config.yaml
encoder_arch: "vit"
model: "contrastive image-text model"
dataset: "drawn branching plants"
train_examples: 145000
image_size: 64
crop_scale_min: 0.8
horizontal_flip: false
tokenizer: "char"
vocab_size: 26
loss: "softmax"
embed_dim: 384
encoder_norm: "layernorm"
encoder_norm_position: "pre"
encoder_activation: "gelu"
encoder_head_dim: 64
encoder_fused_qkv: false
encoder_bias: "all"
encoder_qk_norm: true
encoder_parallel_block: false
encoder_inner_norm: false
encoder_moe: "top_k"
encoder_num_experts: 8
encoder_moe_every: 1
encoder_expert_mlp_ratio: 1
encoder_experts_per_token: 2
encoder_shared_expert: true
encoder_patch_size: [8, 8]
encoder_conv_stem: false
encoder_layers: 14
encoder_width: 128
encoder_positions: "learned"
encoder_pooling: "class_token"
text_encoder_causal: true
text_encoder_width: 384
text_encoder_layers: 12
text_encoder_norm: "rmsnorm"
text_encoder_norm_position: "pre"
text_encoder_activation: "silu"
text_encoder_mlp_ratio: 4
text_encoder_head_dim: 48
text_encoder_fused_qkv: true
text_encoder_bias: "all"
text_encoder_qk_norm: false
text_encoder_parallel_block: false
text_encoder_inner_norm: false
text_encoder_positions: "learned"
residual_init: "none"
optimizer: "soap"
beta2: 0.95
learning_rate: 0.0014
beta1: 0.95
shampoo_beta: 0.95
eps: 1e-08
precondition_frequency: 16
max_precond_dim: 1536
one_sided: false
adamw_lr_other_params: 0.0023
max_grad_norm: 1.0
max_steps: 5800
batch_size: 128
epochs: 5.1
lr_schedule: "poly"
final_lr_fraction: 0.05
warmup_steps: 290
weight_decay: 0.5
adamw_weight_decay_other_params: 0.05
Rows from block 11 of the image encoder of a small contrastive image-text model, named by matrix and row number. Rows with one number within an expert belong to one neuron, the router's apart. Each number is 128 + 24 x the weight over its row's rms, rounded and kept within 0 to 255. All counts start at 0. Numbers have three digits each. After the name is the row's rms in percent of the matrix's.
Before each expert's rows are labels from the 100 images, of 14976, where the router gives the expert most weight on average: "patch colour" is the nearest of a few named colours to the mean colour under the peak. Only what is clearly more common there than usual is listed. The data: drawn branching plants.
# router: router (encoder.blocks.11.mlp.router.weight, 8x128, trained with AdamW), inputs 43-85
# up: expert up (encoder.blocks.11.mlp.up, 8x128x128), inputs 43-85
# down: expert down (encoder.blocks.11.mlp.down, 8x128x128, transposed), outputs 43-85

# expert 7
patch colour: brown
router.7 088:098174157178123121097125100104145144110097087146120071135134152097111145159133114123103147128131121162151109142099130149113102102
up.0 108:119128112103141120106120134149110075146127165115157123126120148131111103170121130101112127178148132126145120130138164070167094107
down.0 102:159138114134118154143117109084147093179121090120138082110154126116117154161104146096163117096139113142100094118127132177094132102
up.1 104:100140171157104100141128134145106154110127137141150146134153126145111112109101163084103131112132168140096081155089109143114100157
down.1 101:120153142109164155133142069085177114180124121075131139125126126083118145115135149139097086088141155187154160144136130166131108145
up.2 081:124168172151107116152115100135178115102097151121124122172122130116111112129129118132135161081161058143136114131178184147150092156
down.2 088:160097112129137109101137167105119105110158118133089189114108092124125139124078123122106106159165185115154129106108100117130123123
up.3 096:150157112153112139101133137107141109089150110112170146129106151145117091123142095136150112128143098133091095132134122110159133111
down.3 093:149109144132119109162120119127161138153113131174117138136154113072151140143146098114125138145142151126126153155102146132097137139

# expert 6
patch colour: white
router.6 069:077127099116118114135180113104133174141146175113125115125183125115112111151101139136086116112147110140123124140133140146116103093
up.0 089:109099142157104158105109104121153161131151126092091108182159106146116084097151092101107091138115109131134126148105143132127154154
down.0 094:142169092139151127146115141104083108156109129173146171129112105141106121134144183127103119117179126096129101100153147095130115121
up.1 114:155120115138113127118147126121102089132099124164127094126128072099152186092146126114150075131129125126131110126150116141102155128
down.1 116:101116133145131113108142142121171123126118138124122159151151130139126133142110124114118104126126163136147186124094127091164084123
up.2 093:131158124130122144205137078118129161126161132130146081097135105107124135120123116162111130130171099167140157120127138126108104132
down.2 090:126147095134150082085143175159127132132127181138131148179102121130182097119107120119122104104130137135191147147146141143141120116
up.3 086:113167148142164115096148171131113157137145088100085094125135137113094096100132137139171179147146101095076096160085118111138118140
down.3 087:104098135117129137186097118135159108116103147148156136110107138145162128138121180124139129117121148128150114082159142166128179115

# expert 4
patch colour: brown
router.4 091:187119174114184141123097151166117110159145092129119136105091117120088127121086126075108139156069127107123138136102117128098087121
up.0 089:161113157115149130143148150096136137133116111145106113123128128074108156094141148149177150091110131110114130140142085126118173130
down.0 095:081160114107114120128153111174123123122136144103137119108132131156151087150125138100105128157154138152152128114132174116153082104
up.1 077:136156111136095117150103105126139115114131129087100142125115110133142187140175113119136143186134134149107095153153123117143099125
down.1 087:144090133143137132128121129113152136111166132112147113086139140134103079135070148118137136096143093104122133091151135160153134149
up.2 096:152175152157112108101123090121102122158138132106076132103066133104171122196135146109125138106133191113156128102119164106134130102
down.2 088:065120109135112082140139146140121120113104097145148123101124127170110113126146143144101106138093080151070130127127078157100124139
up.3 100:139145114088149064131164118110135107145148126152113105146132141128119079149106125105164177113140137089122122081096133153164151125
down.3 093:081139145137117128185067175147111147159080104138130157115134128119105143146130142156091123157138101103147111150133123106096133101

# expert 0
patch colour: cyan
router.0 107:120113158103085130139118112156123135103159087149096150131133141116118102173136155148100146153124148142145102133144188140144115157
up.0 139:095143134127066142147123110156113154124135131136170114143151173150159145127128140130117149112143109125122121153118121126106133197
down.0 136:152138162085162103115104143117131136109175145136136152114093092128097082140119137123092117136138152128149177132127126133126129105
up.1 101:117112128136080117120117169121094087119125136127109148138141100098164153109134117139119099161126144083123147142123124117137136164
down.1 111:139142154103134174158134112123108124122127139117096095153142131150115099141137132084109147099115111132107104139115138103112094102
up.2 110:112168104129106153137113131106100158134108122107165088160134117105092114091084085143112114146104133123122120115084136132132103129
down.2 105:102151125119134120123091146135155132101120110141129158093092130133162116115133152164119123137158108110121088185159123146160136136
up.3 105:131127092142141165142113125134085112119170127095104117142111162170118106101124114133141133100110121121126109138148124179133126127
down.3 096:104138149104104110103129121119170171098084101182100155133092135106135095176183132104135134138143129123150162120136079093112122105